Weights of a small text-conditioned image diffusion model.
Model: arch dit, text encoder norm rmsnorm, text encoder activation geglu, activation gelu.
Data: trained on rendered made-up planets, 4.3 epochs.
Rows from block 2 of the denoiser of a small text-conditioned image diffusion model, named by matrix and row number. Rows with one number belong to one neuron. Each number is 50 + 10 x the weight over its row's rms, rounded and kept within 0 to 99. All counts start at 0.
After each neuron's rows are labels from the 100 images, of 14976 (inputs lightly noised), where the neuron reaches its highest value: "top examples" is what is common among them. Only what is clearly more common there than usual is listed. The data: rendered made-up planets.
# fc1: MLP up (model.blocks.2.mlp.fc1.weight, 320x160), inputs 0-79
# fc2: MLP down (model.blocks.2.mlp.fc2.weight, 160x320, transposed), outputs 0-79

fc1.97:62 52 56 54 39 43 67 36 36 49 48 34 30 57 39 53 43 49 53 46 56 42 58 53 42 51 57 54 56 52 55 52 37 49 47 51 40 53 72 51 19 59 60 54 42 38 43 57 63 59 48 38 42 37 42 56 56 30 39 45 53 49 39 28 62 29 65 39 55 63 55 38 55 62 63 52 40 53 50 36
fc2.97:60 39 56 50 64 29 54 54 53 64 62 52 59 56 58 47 56 73 33 53 35 46 56 46 57 54 61 43 35 63 47 56 49 43 42 42 49 47 48 64 19 41 57 44 56 58 52 50 54 47 60 54 38 62 44 63 39 66 78 57 44 56 39 47 53 56 63 34 53 77 38 52 55 59 48 49 45 48 51 60
top examples: lava world

fc1.209:48 50 41 57 51 36 53 59 43 53 57 72 63 35 41 53 44 46 50 56 52 70 60 57 50 55 44 46 47 49 52 49 49 59 60 57 48 54 50 60 48 54 32 42 60 39 37 67 39 48 49 37 63 47 50 53 42 46 47 44 44 59 49 48 59 66 60 56 65 50 47 43 44 49 62 28 46 42 66 48
fc2.209:40 39 44 40 46 53 60 61 50 44 36 23 37 36 58 58 41 48 64 56 49 79 61 70 40 37 36 43 56 52 63 44 57 64 30 40 47 57 52 44 54 52 49 57 52 53 72 37 51 46 39 62 42 29 60 52 44 49 46 46 56 52 56 50 53 43 44 44 49 51 56 51 70 35 61 72 41 55 48 48
top examples: cracked ice world

fc1.208:40 61 29 64 46 58 66 57 59 73 52 28 58 39 56 49 35 51 64 55 52 48 52 59 44 47 45 56 52 52 45 68 60 58 39 55 63 44 74 48 46 69 52 57 46 44 37 39 30 38 58 47 40 47 47 55 63 54 40 49 57 58 63 74 57 47 53 45 50 52 43 45 49 83 59 51 64 44 36 45
fc2.208:43 52 66 47 40 41 52 48 48 51 40 70 51 43 60 59 43 57 32 45 55 38 67 56 41 38 62 50 47 57 50 34 58 53 52 64 29 47 46 44 43 55 52 43 43 57 45 60 73 50 28 30 69 46 50 61 44 46 28 73 64 39 53 55 40 56 41 41 62 55 69 51 69 61 50 35 58 50 41 48
top examples: lava world

fc1.43:47 43 50 61 72 29 43 37 76 44 59 71 35 54 58 57 46 53 59 48 61 37 39 49 44 61 63 38 65 35 58 51 65 60 48 59 42 59 56 59 51 52 47 70 56 44 30 63 55 57 55 75 48 61 57 53 42 33 70 52 54 48 53 41 36 44 46 65 47 43 40 41 50 40 67 49 61 44 41 56
fc2.43:60 57 54 46 71 64 50 51 48 60 53 49 59 62 51 43 50 43 35 40 70 36 44 45 43 56 46 52 52 38 52 65 58 45 52 60 63 45 44 64 66 52 52 53 48 49 61 46 60 46 45 42 58 49 46 74 35 69 48 57 43 51 51 43 47 42 51 52 50 53 49 65 52 42 27 39 65 48 48 49
top examples: rings; crescent

fc1.63:48 50 29 50 43 52 59 47 45 44 68 57 53 48 41 65 45 58 47 49 58 44 44 61 39 55 40 63 48 54 45 40 42 37 56 34 37 15 57 64 61 40 62 52 53 53 41 38 42 61 56 43 39 55 60 59 41 52 60 70 56 43 64 44 47 46 75 44 55 45 32 34 57 40 48 54 61 46 59 46
fc2.63:44 37 45 42 35 61 50 55 57 33 48 59 59 45 46 41 39 57 36 50 59 57 36 40 36 48 58 42 48 35 71 67 68 55 34 55 53 62 45 48 69 48 44 42 43 57 38 46 58 49 50 55 33 28 42 51 48 64 42 57 54 41 29 51 48 36 47 34 47 49 56 59 57 44 39 40 36 52 55 55
top examples: crescent

fc1.289:42 53 44 60 52 50 42 55 31 58 37 44 54 39 28 45 69 50 52 55 55 43 34 63 64 52 47 41 41 52 37 51 52 56 59 28 53 38 27 49 54 46 51 39 61 58 49 54 63 57 38 66 51 53 59 38 35 42 54 50 56 38 60 40 51 48 39 42 39 43 56 48 41 60 48 44 58 36 70 47
fc2.289:44 47 60 56 64 43 54 59 32 25 45 55 54 42 54 59 34 46 54 53 64 44 49 51 66 59 24 53 35 67 56 63 55 45 65 53 57 52 46 44 37 54 66 55 52 46 47 50 47 53 45 29 44 50 51 65 49 58 46 60 39 51 48 52 45 32 39 30 52 68 30 59 52 61 51 48 55 42 63 45
top examples: polar caps; cracked ice world

fc1.74:28 37 40 57 65 46 45 54 55 63 43 62 62 45 35 64 56 48 53 47 46 43 44 53 47 54 23 48 55 62 33 47 42 58 39 50 44 47 48 63 43 49 33 68 43 63 55 45 56 62 42 50 39 40 58 42 59 46 49 38 55 50 56 67 28 44 56 52 55 50 31 48 52 57 49 48 60 58 49 52
fc2.74:60 57 37 60 58 53 55 46 47 39 67 56 62 58 62 47 36 45 52 59 45 49 64 67 39 65 31 64 51 56 62 59 47 50 42 48 45 38 36 39 43 55 57 49 64 59 51 47 36 57 44 34 48 50 57 43 50 57 61 34 51 49 53 48 64 64 52 37 53 56 73 42 76 44 32 47 54 63 44 36
top examples: cracked ice world

fc1.229:55 74 49 55 38 52 52 67 70 39 55 65 33 49 59 46 48 51 41 55 57 45 57 62 54 59 31 38 42 48 55 46 48 58 48 53 49 46 56 35 50 46 51 46 41 39 50 48 63 46 59 50 70 32 52 50 51 55 68 40 58 49 59 35 46 46 47 39 55 41 62 53 44 54 36 61 54 34 47 49
fc2.229:37 53 50 55 37 62 51 41 56 50 52 61 52 54 42 25 47 63 59 56 48 40 59 50 49 44 62 66 60 55 59 58 56 55 60 41 48 57 23 63 71 49 48 38 34 51 52 40 50 40 62 51 59 51 35 66 49 40 58 55 41 58 40 32 54 49 53 32 54 54 57 57 46 45 53 42 35 59 63 63
top examples: lava world

fc1.273:50 56 54 52 51 50 62 34 50 49 58 54 74 55 60 44 63 57 55 49 41 64 43 63 44 45 40 54 59 75 54 66 41 47 63 43 62 39 27 42 36 49 67 48 51 44 30 51 57 26 43 43 61 45 60 59 52 50 44 38 54 33 50 50 61 57 47 41 40 52 41 47 40 64 70 68 34 30 38 51
fc2.273:61 56 49 42 63 49 47 59 63 60 48 20 49 49 62 42 52 46 46 45 41 55 43 35 50 57 63 36 50 73 49 40 53 36 26 43 48 36 58 43 59 55 18 47 59 34 43 43 41 45 30 25 53 48 41 54 44 55 39 44 51 45 54 49 60 40 44 32 54 55 56 44 54 48 31 54 43 61 37 51
top examples: cracked ice world

fc1.143:48 55 57 61 39 47 43 57 45 73 53 47 70 38 35 62 38 47 60 40 36 59 68 41 65 48 64 37 49 48 46 51 46 75 44 52 32 34 37 54 50 41 38 56 49 60 51 50 41 65 41 65 38 44 53 46 49 40 49 61 28 19 44 59 44 57 60 52 41 45 58 47 46 40 43 53 54 31 39 63
fc2.143:43 30 29 55 42 48 52 41 40 53 64 58 38 47 44 49 60 54 32 46 38 52 54 42 63 64 34 37 46 58 45 64 54 37 56 43 49 54 40 59 74 57 59 58 44 51 52 39 51 42 49 73 39 44 48 47 38 38 48 35 52 33 51 49 68 67 55 52 58 47 31 51 53 70 48 41 42 57 45 66
top examples: lava world

fc1.318:60 61 58 59 46 49 44 66 49 65 34 53 46 43 72 43 46 38 52 41 33 61 34 59 62 37 52 50 32 61 59 54 31 48 34 44 47 43 70 58 46 47 53 48 71 39 60 43 34 63 44 46 45 47 47 52 45 35 67 60 56 42 51 43 39 59 46 58 42 43 40 52 52 51 50 47 43 52 55 62
fc2.318:52 49 43 51 60 39 46 47 39 50 54 64 27 26 50 48 41 53 36 34 57 73 36 59 53 48 47 37 47 60 38 61 45 43 65 62 63 39 43 59 38 44 59 44 54 58 44 56 51 51 43 53 59 58 36 40 47 49 50 51 37 57 23 44 56 50 45 41 30 68 56 50 63 55 60 52 45 52 47 46
top examples: polar caps; lava world

fc1.70:59 60 46 57 53 49 62 45 36 42 59 54 69 55 67 54 61 37 59 78 57 57 61 49 34 53 55 52 47 49 35 65 57 57 44 48 59 31 71 54 42 63 47 54 45 34 40 50 58 31 46 43 36 44 60 47 43 59 66 46 56 47 57 71 55 40 44 44 61 61 57 45 42 55 56 49 59 40 44 64
fc2.70:69 45 48 55 50 40 60 38 61 47 52 38 37 51 38 56 43 44 37 35 54 69 46 56 30 47 42 48 51 39 39 48 47 41 43 62 54 48 65 59 54 43 46 55 34 64 47 57 56 44 35 58 48 51 61 52 46 59 41 58 35 39 50 46 61 44 59 68 53 63 27 60 45 51 48 46 50 72 43 46
top examples: cracked ice world

fc1.32:62 54 63 52 55 56 54 59 54 59 48 47 62 51 39 42 54 46 59 63 82 43 51 51 38 43 44 66 54 35 46 40 43 50 55 43 33 54 39 23 52 50 32 52 45 50 52 47 48 60 48 55 58 71 54 73 54 56 62 49 47 38 60 52 53 29 51 43 32 57 65 55 70 56 54 27 59 70 46 52
fc2.32:59 48 63 38 52 57 51 46 61 42 41 40 48 69 45 36 46 52 54 44 28 49 57 56 75 48 56 49 59 58 37 34 54 59 41 44 64 50 52 53 41 61 52 52 62 54 44 65 45 49 39 33 50 50 66 59 49 48 55 33 58 43 57 73 42 42 45 57 72 44 46 54 46 40 37 55 58 47 42 47
top examples: lava world

fc1.286:47 64 58 51 48 51 66 48 62 37 48 45 46 51 34 59 53 48 66 51 51 38 39 42 48 52 56 51 48 59 44 40 29 50 61 23 47 48 50 75 61 56 45 37 61 49 51 67 55 55 38 53 32 47 48 52 33 70 48 56 65 54 54 61 42 43 63 36 52 46 45 54 69 48 58 44 54 57 51 56
fc2.286:36 44 43 62 30 55 58 53 35 48 46 57 70 46 51 46 52 45 61 60 46 59 56 48 60 38 46 61 33 64 51 56 51 43 49 59 54 44 55 43 36 39 47 55 48 60 44 34 61 58 45 46 47 37 74 52 48 49 45 42 59 32 46 51 33 43 55 23 65 50 50 64 35 39 41 49 44 50 63 46
top examples: crescent

fc1.187:47 33 61 50 35 48 36 29 55 49 49 42 69 43 53 70 49 50 34 55 56 50 49 62 39 42 49 51 52 35 45 38 48 51 44 51 46 31 71 58 43 47 52 45 48 36 34 48 41 57 34 62 34 46 64 72 55 56 36 60 38 64 50 44 38 57 45 74 38 49 44 47 49 61 58 40 37 52 39 47
fc2.187:48 48 52 48 49 54 54 44 65 42 48 56 61 57 58 30 64 68 46 66 63 32 45 55 64 68 41 57 34 42 61 60 41 63 58 39 43 37 46 55 49 55 61 60 52 61 66 55 57 49 48 41 63 56 54 42 61 40 45 66 35 51 58 64 48 59 46 77 46 60 36 51 60 60 37 58 53 68 55 65
top examples: crescent

fc1.198:36 47 44 51 43 53 46 58 28 50 43 57 48 43 57 69 35 53 60 64 48 51 62 56 50 31 58 50 51 56 54 57 28 69 37 72 42 49 63 52 46 50 65 52 42 48 24 40 54 37 63 58 56 45 44 45 53 26 42 44 17 63 48 45 52 57 63 43 29 54 55 57 57 60 41 45 47 36 52 55
fc2.198:35 51 51 48 27 47 42 40 53 46 59 37 56 53 60 70 64 55 47 43 59 53 51 67 38 62 50 62 40 64 48 65 51 42 49 48 70 53 32 37 41 61 36 49 51 59 72 47 67 61 47 42 49 41 50 52 44 65 39 43 41 47 58 70 50 50 40 31 80 44 49 48 46 54 41 46 50 36 46 59
top examples: crescent; cracked ice world

fc1.227:46 68 47 58 57 70 48 42 34 32 61 33 54 55 48 52 51 53 41 66 59 69 56 36 55 39 47 52 63 59 51 40 49 43 55 22 52 53 32 47 57 37 54 47 35 46 50 54 58 51 68 51 71 55 40 50 53 48 55 45 44 60 58 33 33 56 45 64 48 49 52 43 62 59 46 46 51 51 47 50
fc2.227:45 29 50 42 50 69 65 48 39 52 64 60 50 51 52 46 54 39 29 39 64 66 42 49 51 59 46 50 59 65 50 62 50 53 59 58 37 40 40 55 57 55 30 40 56 46 60 57 51 45 56 55 41 34 51 36 37 58 49 61 49 65 49 36 22 65 49 46 37 41 47 47 63 36 53 53 40 60 41 48
top examples: crescent

fc1.135:50 58 49 49 36 54 30 74 55 63 46 51 53 47 62 51 68 63 46 51 43 36 57 57 46 58 45 51 53 52 54 51 63 41 46 59 49 55 60 58 49 43 54 27 67 39 77 54 33 43 49 32 42 55 51 61 68 54 41 34 43 63 48 58 44 39 44 64 43 38 53 49 65 38 58 50 36 56 40 54
fc2.135:44 34 50 53 55 43 44 53 62 53 36 76 37 48 56 51 51 50 37 44 62 47 55 53 51 49 58 48 43 78 47 40 43 58 31 30 41 53 47 47 56 55 56 66 50 43 46 57 52 46 46 42 36 60 65 49 45 67 54 64 49 37 45 33 51 48 45 57 49 39 59 33 47 52 39 38 43 50 34 65
top examples: polar caps; full; ocean world

fc1.196:46 44 65 60 42 50 40 65 67 51 61 58 42 39 44 49 53 59 53 57 73 48 68 41 52 50 65 56 57 51 57 46 45 55 49 56 59 73 49 53 45 70 30 50 53 73 39 39 70 57 53 57 58 67 34 45 39 51 41 62 64 38 48 48 39 54 62 39 60 46 55 47 51 52 55 42 52 54 55 42
fc2.196:36 64 42 44 52 50 46 41 56 61 48 35 44 38 58 53 60 54 71 48 58 32 42 56 48 54 46 43 43 45 49 56 52 46 47 55 51 33 38 56 35 43 43 52 55 45 55 51 43 58 46 41 44 31 49 67 59 37 47 49 52 48 42 68 37 42 58 47 53 41 61 49 55 35 43 58 32 58 45 34
top examples: ocean world

fc1.16:52 73 62 58 48 43 51 52 65 55 47 39 44 58 51 54 55 45 50 52 45 58 59 46 47 46 44 53 44 32 45 44 58 45 46 49 42 47 49 40 27 43 30 32 48 54 52 61 47 33 50 38 50 29 47 44 40 49 55 46 57 61 37 69 47 56 27 44 59 57 47 52 49 57 44 65 49 69 36 52
fc2.16:59 46 61 39 33 49 44 44 50 48 41 53 49 62 36 55 54 61 37 46 48 56 60 46 57 53 46 53 46 40 60 39 57 50 29 53 52 75 56 46 50 60 77 61 55 39 48 60 62 55 47 42 51 70 46 48 52 50 50 45 69 49 48 56 44 53 59 41 66 49 59 53 58 54 71 56 45 54 53 58
top examples: polar caps

fc1.195:59 49 65 60 50 67 46 63 55 62 52 57 42 52 46 44 45 52 51 60 44 51 52 47 59 60 54 68 41 72 35 46 60 47 41 67 66 53 44 52 63 44 52 40 53 48 49 54 53 67 44 36 53 66 51 62 49 52 61 46 60 52 56 60 47 54 52 32 47 55 30 57 45 42 68 60 37 44 42 49
fc2.195:57 61 54 48 50 54 49 22 47 73 68 61 44 42 43 64 53 59 50 22 57 58 38 51 52 54 39 35 49 63 60 53 58 49 41 37 38 54 47 60 65 40 46 52 54 31 44 47 67 45 48 52 58 31 37 51 56 57 46 49 57 54 39 41 50 43 52 44 66 37 71 53 57 52 39 34 42 50 37 52
top examples: rings

fc1.197:42 55 45 61 42 52 49 64 45 47 42 37 40 43 46 64 66 38 52 64 64 34 60 57 43 55 50 36 41 54 46 61 53 47 57 44 56 50 29 50 46 49 51 21 49 44 35 42 66 37 48 63 49 46 63 32 55 42 58 37 47 36 48 57 45 54 55 34 53 55 44 65 62 51 45 65 36 47 47 57
fc2.197:43 40 67 45 56 46 61 40 49 54 58 52 49 36 58 30 38 53 32 65 51 32 47 41 55 47 49 69 61 49 64 64 54 53 49 48 65 42 35 57 46 40 60 69 54 54 52 63 46 35 56 50 50 50 54 52 47 68 35 52 32 62 46 37 32 46 50 29 59 69 65 42 72 50 61 46 55 57 51 66
top examples: cracked ice world

fc1.86:50 53 59 67 40 45 46 58 44 30 44 56 54 61 60 60 50 55 55 35 62 51 57 50 33 50 47 43 62 38 48 48 53 50 30 69 54 54 48 53 60 51 41 49 46 50 40 50 70 49 45 50 60 27 44 54 41 54 49 52 43 48 42 46 49 62 34 29 58 52 39 40 52 61 52 48 40 51 42 39
fc2.86:53 43 47 61 45 57 40 42 59 53 45 49 60 57 54 48 52 54 60 53 58 46 48 58 44 47 35 41 50 66 58 38 54 35 66 46 57 50 58 47 69 49 38 58 52 60 46 47 30 38 53 26 41 66 49 37 62 52 39 55 51 35 69 60 60 62 51 39 52 36 59 42 57 46 33 44 56 59 43 56
top examples: polar caps

fc1.193:54 41 50 54 61 55 46 43 52 59 63 30 56 56 49 68 49 16 50 50 53 42 58 53 41 44 43 56 51 60 57 44 51 44 56 45 61 65 67 56 50 27 44 68 53 53 15 42 42 43 54 55 50 46 42 44 54 55 58 50 51 44 46 76 58 50 55 46 51 42 43 46 35 35 70 56 56 51 44 36
fc2.193:48 60 45 46 64 55 49 67 49 51 58 66 46 52 66 63 48 39 42 52 57 67 59 40 41 27 30 60 37 54 54 60 53 59 44 60 62 49 51 63 56 43 41 37 51 55 32 45 69 54 41 52 72 48 41 68 46 42 49 59 54 53 54 38 47 32 49 48 57 44 68 44 65 38 51 43 43 42 57 49
top examples: lava world

fc1.99:37 57 59 44 53 63 37 53 50 57 55 47 43 42 33 56 63 39 53 47 65 45 53 52 41 67 55 53 48 73 49 47 31 48 35 56 65 65 37 59 40 55 33 64 47 63 48 45 61 38 57 74 49 49 41 54 62 60 46 49 69 50 44 56 50 56 45 62 68 56 47 58 51 56 63 42 62 46 61 54
fc2.99:54 47 54 58 69 64 48 58 60 59 64 53 45 64 70 41 40 58 55 46 44 50 40 54 34 60 52 51 52 63 51 60 47 68 60 56 52 64 32 54 44 57 55 55 55 59 49 51 47 42 45 46 40 42 68 48 50 48 63 63 37 63 54 33 45 56 38 64 46 56 67 39 46 38 46 36 55 63 56 43
top examples: rings; crescent

fc1.90:38 45 35 53 32 80 51 37 49 61 54 49 59 54 51 59 47 53 43 52 57 49 57 47 44 66 41 55 48 59 36 61 47 59 42 57 70 57 46 55 41 61 51 37 53 46 60 34 46 41 61 60 46 46 31 53 52 37 60 32 59 39 59 45 46 35 50 54 60 43 50 58 74 44 38 61 38 40 42 70
fc2.90:52 59 54 38 34 72 52 44 51 55 46 68 45 52 44 53 52 51 52 61 55 43 48 37 13 50 62 34 42 61 42 54 44 34 51 68 46 47 60 65 58 63 57 58 41 36 54 58 44 35 48 39 49 74 59 59 64 56 54 40 48 62 47 46 43 44 59 55 56 45 26 59 30 32 49 39 51 57 32 51
top examples: rings

fc1.7:42 51 48 45 40 42 57 59 57 65 56 53 52 29 44 59 42 42 31 50 65 38 43 66 44 37 36 42 59 51 49 42 45 59 53 57 36 54 49 51 43 51 54 47 41 55 61 41 42 61 53 56 58 43 49 66 49 40 57 54 42 32 50 58 44 47 55 38 32 47 55 69 50 61 63 68 51 60 41 49
fc2.7:48 56 40 51 33 50 62 43 33 29 54 60 60 43 46 58 57 49 45 44 62 48 37 51 50 55 68 64 58 56 63 45 53 53 50 53 60 60 67 44 44 44 55 51 45 74 44 42 46 49 63 54 56 51 45 67 59 44 50 63 54 58 42 46 40 61 46 40 44 56 51 55 50 53 34 51 37 35 59 42
top examples: cracked ice world

fc1.57:68 37 29 30 63 47 52 48 41 70 44 44 45 40 54 39 43 54 49 44 64 58 62 46 62 54 53 44 40 55 37 36 52 60 43 54 56 52 39 52 54 47 46 50 50 49 54 59 62 53 37 44 58 36 42 42 47 34 43 56 46 29 52 46 67 40 56 32 60 40 56 55 41 56 51 68 35 57 60 49
fc2.57:25 36 55 58 48 51 59 72 33 28 51 63 53 66 45 45 54 55 45 35 36 44 41 47 62 52 57 51 42 60 54 59 40 35 52 42 52 50 47 45 28 47 54 55 44 41 44 66 38 38 56 60 62 56 54 48 40 48 55 49 59 31 54 53 49 41 28 46 54 42 40 31 64 55 50 47 60 60 60 50
top examples: rings; cracked ice world

fc1.251:68 49 60 45 47 54 53 43 46 52 34 42 48 55 61 38 49 48 41 36 57 69 44 58 45 48 59 40 57 50 35 44 35 51 31 51 37 49 68 42 49 52 65 50 33 52 61 56 36 62 65 40 49 33 43 36 21 54 48 56 49 44 48 38 50 43 45 44 59 68 71 49 54 51 45 55 56 48 44 33
fc2.251:56 46 54 50 43 36 39 51 42 69 58 67 32 59 52 70 41 59 56 39 46 56 35 47 56 61 38 52 54 59 49 58 39 44 64 55 70 61 57 48 62 48 24 40 58 44 41 40 52 55 54 55 64 39 55 41 64 67 38 46 65 46 44 26 54 48 61 32 40 63 37 47 45 70 52 56 37 43 37 57
top examples: moons: three

fc1.61:53 52 42 42 47 64 57 51 52 26 65 50 43 46 59 45 70 37 76 61 53 42 44 58 66 45 66 54 59 48 60 54 33 44 42 47 40 56 65 44 37 50 56 51 36 60 54 63 37 62 48 40 48 51 32 60 55 67 54 49 54 42 49 59 49 60 61 49 48 50 51 66 54 58 47 50 31 42 69 37
fc2.61:44 60 39 61 54 68 50 48 52 61 40 49 50 70 47 47 38 31 79 54 47 55 39 50 63 50 47 51 49 42 51 57 48 56 58 59 55 33 58 48 60 36 52 47 39 68 47 43 47 55 42 50 46 60 21 64 55 48 67 61 42 44 61 38 63 48 68 56 49 47 38 38 41 51 49 47 38 50 76 54
top examples: lava world

fc1.206:55 37 54 40 51 44 50 51 41 44 85 63 72 57 80 49 43 38 61 62 49 41 58 47 31 64 41 54 58 50 50 45 35 55 39 66 48 40 42 63 40 45 38 44 52 50 35 55 55 20 57 32 41 51 42 44 51 55 60 51 38 54 59 57 51 55 53 55 29 45 50 41 61 48 37 69 61 45 44 31
fc2.206:39 37 35 58 44 49 45 60 54 55 35 45 67 51 37 48 58 49 49 58 40 62 54 45 63 58 45 41 52 63 46 42 72 40 54 45 49 47 61 62 66 56 60 44 37 57 33 38 31 48 42 45 23 43 28 45 47 60 53 44 61 23 60 48 52 61 45 55 66 57 63 40 47 42 59 55 56 62 54 44
top examples: moons: three

fc1.129:61 41 50 67 43 56 41 41 62 45 48 69 52 53 56 54 46 54 41 56 49 43 31 47 48 64 51 51 46 55 51 25 60 58 39 55 40 58 52 37 38 54 33 57 46 57 52 49 61 56 72 44 43 56 36 53 45 39 65 47 59 46 54 49 51 42 50 47 47 50 48 32 54 53 57 52 53 45 52 39
fc2.129:45 64 46 58 63 55 48 53 69 61 66 48 59 55 53 65 47 34 49 47 34 53 55 43 58 57 60 58 48 59 64 65 67 57 53 60 50 42 50 40 39 41 66 44 63 53 59 56 55 51 43 38 38 44 40 40 56 50 49 59 59 52 51 44 61 39 50 52 53 32 49 51 61 70 52 47 70 22 76 49
top examples: cracked ice world

fc1.219:48 44 40 46 50 55 58 43 46 47 51 48 71 47 64 47 31 39 47 42 59 46 75 46 63 59 49 34 69 59 50 45 29 52 41 51 53 59 51 54 41 52 43 31 49 60 44 56 56 43 51 50 38 64 49 38 61 58 58 50 49 57 39 52 58 49 67 47 45 54 56 48 41 57 60 62 49 58 54 54
fc2.219:39 42 59 64 39 46 50 46 57 51 34 53 41 44 59 73 53 36 35 65 46 48 71 43 55 65 64 50 42 60 47 51 47 36 64 54 52 45 59 60 43 53 68 66 37 52 51 51 51 42 48 54 55 57 41 41 48 50 32 36 44 55 66 57 49 49 47 46 30 57 31 54 65 38 56 49 43 33 40 54
top examples: ocean world

fc1.31:38 46 53 47 46 48 46 50 65 35 65 38 60 53 47 48 56 52 61 41 56 40 50 52 34 63 52 50 56 51 57 37 46 60 45 35 44 62 35 31 59 46 37 46 64 58 46 56 61 47 53 55 39 46 47 45 59 60 53 51 47 51 41 35 56 42 64 49 49 45 58 45 49 40 64 56 66 45 62 56
fc2.31:51 58 57 56 49 49 44 46 53 59 32 37 62 49 39 64 43 64 48 64 40 51 50 49 85 50 33 57 46 54 55 47 50 49 46 44 39 54 60 62 50 64 34 39 48 67 39 46 55 51 55 43 44 41 44 59 52 33 67 49 64 78 54 50 28 47 52 61 66 59 52 44 45 43 40 62 54 56 39 53
top examples: moons: zero

fc1.79:37 54 42 44 42 66 64 57 43 53 58 71 58 45 51 52 64 47 43 51 56 63 48 54 43 49 57 34 64 46 44 40 44 59 40 51 44 50 54 50 45 47 43 73 49 28 73 66 42 47 57 42 44 38 52 35 56 54 70 55 61 37 75 55 50 47 57 52 35 40 45 43 33 44 53 23 49 40 50 55
fc2.79:64 45 42 54 62 48 69 55 42 51 40 59 40 60 46 76 48 41 48 52 63 61 33 78 44 38 46 65 65 49 54 48 31 50 30 57 43 65 48 45 57 36 55 65 36 56 46 32 45 68 36 50 44 72 35 44 51 51 53 64 55 64 49 47 56 53 55 37 39 45 44 46 51 59 49 54 50 47 36 74
top examples: ocean world

fc1.304:44 55 38 53 53 45 48 58 52 65 57 56 62 65 44 67 35 35 48 42 45 48 59 46 46 62 47 48 49 61 47 50 63 36 62 67 54 48 69 50 39 45 57 41 58 41 34 56 55 53 42 51 41 36 50 41 44 48 46 59 39 63 51 64 56 61 62 47 41 50 40 39 48 48 51 46 38 30 44 47
fc2.304:70 39 46 30 26 50 60 41 50 43 39 50 51 68 35 40 32 49 55 42 58 65 33 67 53 41 57 52 55 56 78 38 30 54 44 57 56 55 49 58 50 56 44 52 46 48 46 52 70 48 37 39 60 54 49 73 50 65 49 44 53 47 55 63 56 57 62 58 57 53 59 57 32 45 52 34 46 65 50 37
top examples: crescent

fc1.216:50 46 48 51 44 45 59 56 49 48 57 48 66 44 54 45 47 65 36 37 36 27 53 61 48 39 69 40 51 35 42 39 39 50 55 47 50 54 44 51 56 58 61 60 25 42 48 52 42 63 52 54 51 57 50 56 35 43 47 57 54 49 68 48 43 50 58 74 32 64 54 57 44 48 42 47 47 70 37 52
fc2.216:47 39 65 40 52 67 38 62 42 63 59 47 36 59 50 52 42 50 53 57 60 35 49 34 44 25 46 55 56 40 45 72 44 51 50 62 56 62 60 52 23 51 52 58 51 40 50 71 48 41 59 52 38 39 48 62 62 59 47 56 39 79 51 50 50 33 57 33 56 54 57 53 59 59 66 49 51 31 46 63
top examples: crescent; cracked ice world

fc1.27:44 44 53 53 39 57 43 49 63 54 55 55 53 38 54 69 53 50 60 57 42 28 39 47 60 45 39 47 56 35 56 53 53 48 49 48 42 44 54 52 50 40 45 58 55 43 55 44 49 41 55 49 68 54 36 50 44 48 55 57 38 56 57 43 47 43 55 62 71 43 51 43 49 46 42 42 43 48 39 32
fc2.27:56 39 60 47 73 58 34 63 45 49 45 58 56 49 42 40 71 38 53 38 39 38 62 44 57 38 61 48 54 53 55 61 53 51 57 64 54 45 38 61 30 56 69 47 50 49 52 56 48 35 49 38 66 51 31 53 69 36 50 49 44 60 47 32 53 55 50 64 41 47 44 53 47 50 52 47 56 47 34 60
top examples: rings